Rows from block 3 of a small image denoising model, named by matrix and row number. Rows with one number belong to one channel. Each number is 50 + 10 x the weight over its row's rms, rounded and kept within 0 to 99. All counts start at 0.
After each channel's rows are labels from the 100 images, of 14976, where the channel reaches its highest value: "colour at peak" is the nearest of a few named colours to the mean colour under the peak. Only what is clearly more common there than usual is listed. The data: drawings of small networks of dots and links.
# convs0: first 3x3 conv (model.enc.1.0.convs.0.weight, 128x128x3x3, each kernel summed), inputs 0-127
# convs1: second 3x3 conv (model.enc.1.0.convs.1.weight, 128x128x3x3, transposed, each kernel summed), outputs 0-127

convs0.44:53 42 39 56 50 46 68 65 43 56 45 57 41 61 43 57 37 49 50 55 41 39 55 51 48 62 42 57 52 54 44 58 48 49 46 47 50 32 40 59 57 50 53 48 52 35 35 44 42 37 59 29 40 54 31 56 48 53 52 53 72 59 26 47 52 40 57 70 48 44 61 46 57 70 59 52 60 63 39 44 50 42 61 30 57 35 60 52 53 50 45 68 50 48 32 53 70 48 48 61 55 52 37 46 55 61 37 58 40 36 35 44 69 74 49 39 42 44 39 43 37 40 54 63 59 48 36 48
convs1.44:54 41 28 58 47 56 43 46 48 53 69 54 62 48 52 40 56 37 68 50 39 60 62 41 80 48 56 62 38 49 59 41 43 47 46 58 52 58 42 33 53 50 42 55 46 52 64 37 61 40 42 36 65 50 36 44 50 67 51 67 56 51 65 40 52 44 62 44 43 47 63 36 51 22 40 53 59 52 49 25 52 43 50 61 54 52 45 45 45 47 45 42 56 63 29 43 37 52 54 51 48 37 50 44 55 46 37 45 54 62 38 45 47 42 43 40 44 53 79 54 68 53 39 46 43 41 57 55
colour at peak: grey

convs0.89:42 31 48 52 50 58 59 46 42 54 57 37 49 74 59 47 33 39 57 54 35 53 39 55 58 65 36 54 50 51 67 53 51 36 44 45 57 48 65 42 61 43 46 46 45 29 31 35 66 49 46 60 57 45 59 54 44 53 66 34 38 45 45 56 42 53 33 45 39 38 26 56 51 54 53 61 50 46 61 40 71 49 51 63 43 53 35 46 59 42 49 45 65 59 42 36 43 45 39 57 45 56 49 28 40 46 57 39 47 58 56 57 55 54 42 28 45 31 58 48 63 46 56 46 48 68 38 61
convs1.89:44 61 54 52 49 58 56 41 62 37 41 41 45 36 42 58 36 58 53 65 56 42 45 66 57 63 43 62 67 68 38 53 34 54 48 46 49 51 48 56 36 45 31 44 31 64 62 66 65 54 42 50 63 52 51 53 73 48 57 26 46 54 72 54 55 45 64 56 60 40 40 47 48 58 53 46 58 60 46 71 56 61 56 45 58 59 58 60 48 45 43 54 31 38 73 64 42 76 55 37 58 57 63 49 59 53 52 40 57 47 54 48 56 48 43 39 54 45 38 60 37 43 48 45 57 40 57 57
colour at peak: grey

convs0.22:30 54 61 52 36 59 48 52 59 54 56 48 58 45 56 39 55 46 63 45 49 55 54 31 43 45 35 57 44 47 44 47 48 41 22 42 42 45 49 50 47 52 54 33 61 48 42 56 44 46 38 30 70 54 60 61 50 33 54 44 49 42 43 41 44 64 41 53 51 42 39 46 47 51 44 64 64 49 55 41 57 37 46 41 47 52 47 44 52 35 78 45 75 59 20 54 47 61 48 53 33 39 69 39 60 52 29 45 40 48 56 53 46 40 45 39 39 49 58 39 27 40 54 64 45 49 53 45
convs1.22:54 55 32 66 51 68 52 49 46 61 50 49 53 36 51 55 45 67 53 47 46 51 42 71 44 53 57 43 55 65 65 40 52 45 71 49 32 31 45 45 49 44 53 39 54 46 48 55 43 40 51 56 45 68 45 35 37 64 49 55 35 48 55 36 61 53 82 47 45 53 56 63 50 61 57 44 42 59 35 44 55 70 39 45 52 68 51 72 45 50 63 46 30 52 63 54 53 51 55 51 58 37 55 43 56 52 52 56 53 37 36 38 43 48 41 54 61 44 29 33 54 41 47 43 50 46 38 67
colour at peak: grey

convs0.10:60 45 54 53 48 66 64 52 39 36 51 55 64 43 54 46 33 45 50 33 52 51 57 52 52 64 48 55 52 65 31 60 44 54 54 39 55 47 53 27 58 46 42 46 74 65 52 26 68 36 47 29 54 48 36 54 59 49 60 47 40 40 42 30 47 41 40 28 54 60 38 43 49 32 47 44 61 59 56 56 55 40 53 65 62 50 55 29 48 57 39 49 41 52 45 52 47 52 39 45 53 51 40 60 41 34 72 45 47 55 37 50 39 51 63 57 55 54 63 61 55 54 42 62 60 36 48 44
convs1.10:55 29 58 33 52 50 42 53 48 33 44 52 42 54 49 49 32 65 27 52 59 45 38 50 30 44 58 43 31 28 57 46 60 50 42 69 42 41 29 68 48 54 54 64 53 48 50 49 45 55 54 66 43 32 61 73 47 45 54 55 52 32 68 60 47 50 45 51 56 40 43 64 53 49 38 56 41 36 53 40 49 50 71 60 63 60 53 63 39 64 52 54 50 42 68 42 51 59 46 49 46 39 49 47 34 49 46 64 54 38 49 52 65 40 64 55 44 38 46 43 46 53 50 47 49 54 66 59
colour at peak: pink

convs0.78:50 48 35 47 47 60 60 55 61 51 42 42 44 29 52 61 31 35 48 38 61 45 61 42 43 46 39 47 52 39 28 59 32 49 61 61 63 61 40 45 83 48 60 55 47 52 56 48 43 28 33 52 34 50 47 56 54 44 55 56 48 42 57 36 50 54 45 37 52 39 51 47 50 35 26 56 61 45 58 50 40 56 47 48 46 60 49 51 65 52 61 46 46 50 65 54 42 43 55 50 45 70 31 47 52 54 55 51 39 56 54 49 42 57 43 57 50 42 85 48 71 43 54 46 55 51 48 36
convs1.78:70 42 51 40 59 49 36 45 53 48 55 51 62 55 55 44 61 50 42 47 43 45 59 47 56 48 68 44 53 51 50 46 41 50 46 44 55 53 57 56 44 47 43 61 46 42 48 54 61 60 58 51 48 55 41 44 53 57 41 73 46 47 48 50 47 47 43 41 38 66 43 44 52 60 49 59 51 35 43 61 67 56 53 63 46 43 49 45 44 43 63 59 54 39 41 42 79 51 48 51 64 56 45 55 51 51 53 59 50 67 43 40 49 45 38 46 47 65 28 36 00 48 51 46 46 53 63 40
colour at peak: black

convs0.77:62 44 45 45 46 60 52 43 77 45 52 32 59 52 41 57 50 37 42 38 60 42 62 52 51 24 51 42 42 29 57 52 59 42 54 54 38 45 54 43 54 37 40 39 55 50 48 48 48 49 60 44 53 47 44 36 46 49 63 51 47 49 51 73 69 61 55 48 43 49 33 47 36 50 59 58 55 44 55 43 58 28 40 58 65 65 51 53 53 55 68 64 44 39 62 45 37 41 43 59 37 47 44 38 25 58 53 46 60 53 70 45 48 39 48 47 23 49 37 30 55 58 48 37 44 56 53 50
convs1.77:50 51 37 49 46 42 54 49 46 45 58 69 29 38 47 51 37 60 42 61 46 32 19 48 55 53 26 62 45 49 51 53 55 53 54 41 52 63 40 58 56 39 61 45 39 50 42 45 54 49 52 71 27 51 54 56 48 52 39 51 67 60 61 51 34 67 32 46 43 44 46 58 42 39 48 68 50 51 36 43 57 68 45 45 40 43 50 39 55 52 55 48 55 36 58 68 55 56 53 43 56 69 58 47 56 53 48 48 65 60 52 42 62 53 40 72 51 51 65 49 53 52 61 30 62 49 43 32
colour at peak: pink; white

convs0.73:45 33 42 48 71 42 43 44 47 51 27 45 58 37 46 46 44 44 39 57 46 69 56 54 55 45 50 62 42 57 49 58 40 50 43 51 47 56 44 53 37 48 42 52 40 61 49 59 56 48 57 45 48 54 45 56 48 59 54 59 42 49 44 21 39 55 53 60 55 35 39 59 56 56 51 55 41 35 50 59 36 38 25 51 52 57 49 35 58 46 70 62 19 57 49 41 49 40 50 50 56 57 41 40 36 55 62 48 53 55 54 40 50 51 64 39 43 46 83 45 59 51 51 38 45 26 29 52
convs1.73:58 48 58 53 46 50 40 61 53 53 60 50 20 66 34 48 60 62 67 35 52 61 52 43 36 57 54 44 62 47 46 45 56 45 61 60 66 46 60 48 53 43 46 49 65 39 53 53 52 57 50 61 49 49 50 46 66 51 59 42 40 54 65 64 46 34 40 56 54 67 62 42 47 59 53 54 51 53 52 67 62 71 56 54 69 32 56 65 71 45 57 35 64 41 45 56 38 59 47 45 44 66 50 44 54 63 59 43 51 54 55 59 61 44 43 44 77 49 56 72 46 64 56 52 59 66 57 40
colour at peak: white

convs0.12:50 51 50 54 62 50 46 41 42 59 58 59 46 44 54 52 59 44 43 42 47 45 43 66 49 45 51 53 57 37 53 58 73 35 44 62 53 56 45 67 47 57 47 38 36 56 56 50 53 72 42 50 55 37 48 61 58 61 37 42 42 45 48 45 46 51 55 60 50 42 46 44 42 57 41 44 34 40 38 52 39 46 50 42 59 30 59 57 41 30 45 52 59 38 43 77 27 64 53 67 60 58 57 43 55 30 48 61 62 55 51 38 52 61 78 47 29 49 57 41 45 54 52 59 48 76 35 44
convs1.12:55 61 43 45 52 36 36 49 45 65 34 40 67 62 42 43 48 44 46 65 53 49 58 33 49 72 51 53 53 49 59 71 50 58 46 44 41 43 72 55 37 53 45 45 44 50 44 48 52 50 33 49 44 54 34 40 50 46 53 63 55 58 31 26 67 47 58 53 51 41 60 59 52 42 66 45 41 62 52 45 48 48 46 69 40 62 41 37 38 61 52 64 41 61 64 32 57 45 52 46 53 36 64 48 41 55 37 47 44 42 55 54 53 44 41 34 42 53 25 35 62 47 55 47 50 27 44 42
colour at peak: grey

convs0.84:59 53 53 36 50 43 61 63 42 55 38 45 42 56 61 60 49 55 42 46 41 41 51 58 36 35 63 43 55 37 40 61 63 42 56 58 40 50 41 58 66 49 46 57 49 36 48 49 39 44 59 56 57 61 50 31 36 56 46 43 54 51 52 29 73 38 50 51 61 54 40 50 57 51 54 48 40 46 50 47 45 42 45 42 43 60 41 53 43 52 67 48 22 60 39 70 64 49 50 65 52 76 42 60 41 48 46 65 60 48 39 46 55 63 53 58 34 49 71 51 53 41 49 64 55 22 32 57
convs1.84:47 43 44 63 63 53 44 58 61 45 63 45 44 40 46 46 48 42 50 43 64 37 38 48 51 64 47 51 52 42 49 41 70 59 43 59 59 48 54 39 50 52 57 62 52 49 44 56 49 48 45 68 33 38 48 38 39 41 48 67 37 30 43 63 45 57 49 47 42 44 52 56 45 41 39 45 61 56 59 54 61 31 72 50 67 40 47 62 48 46 42 40 66 56 53 35 55 50 37 54 42 64 32 35 41 57 56 44 59 60 62 43 45 51 54 56 61 72 69 58 68 58 66 40 44 78 64 50
colour at peak: white

convs0.110:57 56 51 47 67 49 52 64 44 35 50 30 62 53 37 36 24 54 57 47 44 55 42 44 66 59 55 53 42 50 41 46 63 50 48 47 62 68 48 63 33 39 35 53 38 46 41 37 46 69 43 48 53 72 53 51 51 43 48 68 53 65 50 76 31 36 46 67 38 55 49 49 59 52 44 46 39 59 48 52 44 47 34 61 47 44 39 48 50 73 49 44 47 29 44 53 50 42 41 34 59 54 36 48 58 39 46 47 49 51 44 57 40 47 55 52 66 49 57 64 56 44 53 48 59 72 60 50
convs1.110:53 48 46 45 43 46 35 50 47 63 54 57 45 56 39 65 26 52 33 49 55 49 49 50 41 49 41 53 53 57 52 43 33 55 54 36 41 50 55 40 45 48 56 46 18 56 41 53 46 37 60 52 34 45 51 61 28 46 64 49 56 43 36 21 61 46 59 46 52 54 37 54 52 47 51 43 42 48 44 54 49 38 44 32 46 38 49 49 37 55 28 45 37 52 68 54 40 52 48 42 61 40 65 51 46 43 45 40 56 46 43 54 60 32 54 50 34 45 30 37 45 33 47 44 44 32 38 27
colour at peak: brown

convs0.25:60 45 41 55 50 54 33 50 44 53 62 48 48 39 49 42 63 56 58 55 35 42 37 59 41 53 28 34 41 56 48 53 53 31 34 57 55 74 38 54 28 50 35 43 34 44 42 69 41 48 61 36 40 50 52 46 58 43 55 58 44 47 47 58 50 52 37 54 50 43 60 39 48 57 38 46 50 58 71 54 48 39 48 57 31 51 52 37 66 69 59 53 49 52 60 49 49 50 53 60 46 30 50 71 43 55 65 46 47 73 56 59 49 39 35 49 49 49 47 47 61 25 45 49 40 39 34 52
convs1.25:53 49 58 51 52 57 62 47 41 42 43 52 58 47 54 48 48 43 42 42 51 78 73 46 59 55 50 37 60 63 41 50 44 49 73 40 45 50 43 60 54 58 51 59 39 52 48 31 58 59 46 46 53 71 49 48 39 55 55 42 68 35 59 47 36 50 56 63 56 51 55 33 63 50 31 61 56 56 56 27 48 61 44 43 75 60 52 44 30 39 58 23 47 56 37 59 48 55 36 48 55 60 42 52 59 41 47 47 45 54 44 39 51 58 51 57 39 57 39 46 26 51 36 58 59 61 64 55
colour at peak: grey

convs0.126:61 60 74 33 61 56 54 55 28 60 39 45 45 42 52 62 51 46 39 37 43 48 54 48 49 46 36 52 50 55 51 48 47 36 56 48 43 48 57 33 52 38 48 64 53 52 50 49 58 51 57 51 56 51 57 37 56 59 57 66 33 55 50 47 39 62 51 60 57 41 55 48 71 47 64 33 40 50 46 73 80 29 50 49 45 44 41 54 49 32 44 53 46 58 27 51 48 48 36 48 44 55 45 34 61 43 31 56 49 39 45 54 27 43 68 40 56 53 59 49 35 56 40 67 44 42 54 54
convs1.126:45 46 35 53 51 51 47 50 65 37 53 29 61 44 28 39 65 54 58 53 52 52 38 58 50 29 41 32 61 51 48 46 40 42 49 56 38 54 40 56 21 32 37 35 49 45 59 47 55 54 50 44 44 40 42 57 42 30 44 48 45 64 49 52 36 48 52 52 55 51 61 47 54 51 42 57 48 49 48 64 42 71 61 48 47 40 64 55 52 65 69 41 62 40 59 39 45 40 47 59 52 53 51 61 36 51 63 39 63 56 62 52 40 33 42 51 66 46 52 61 47 60 36 28 43 51 42 70
colour at peak: black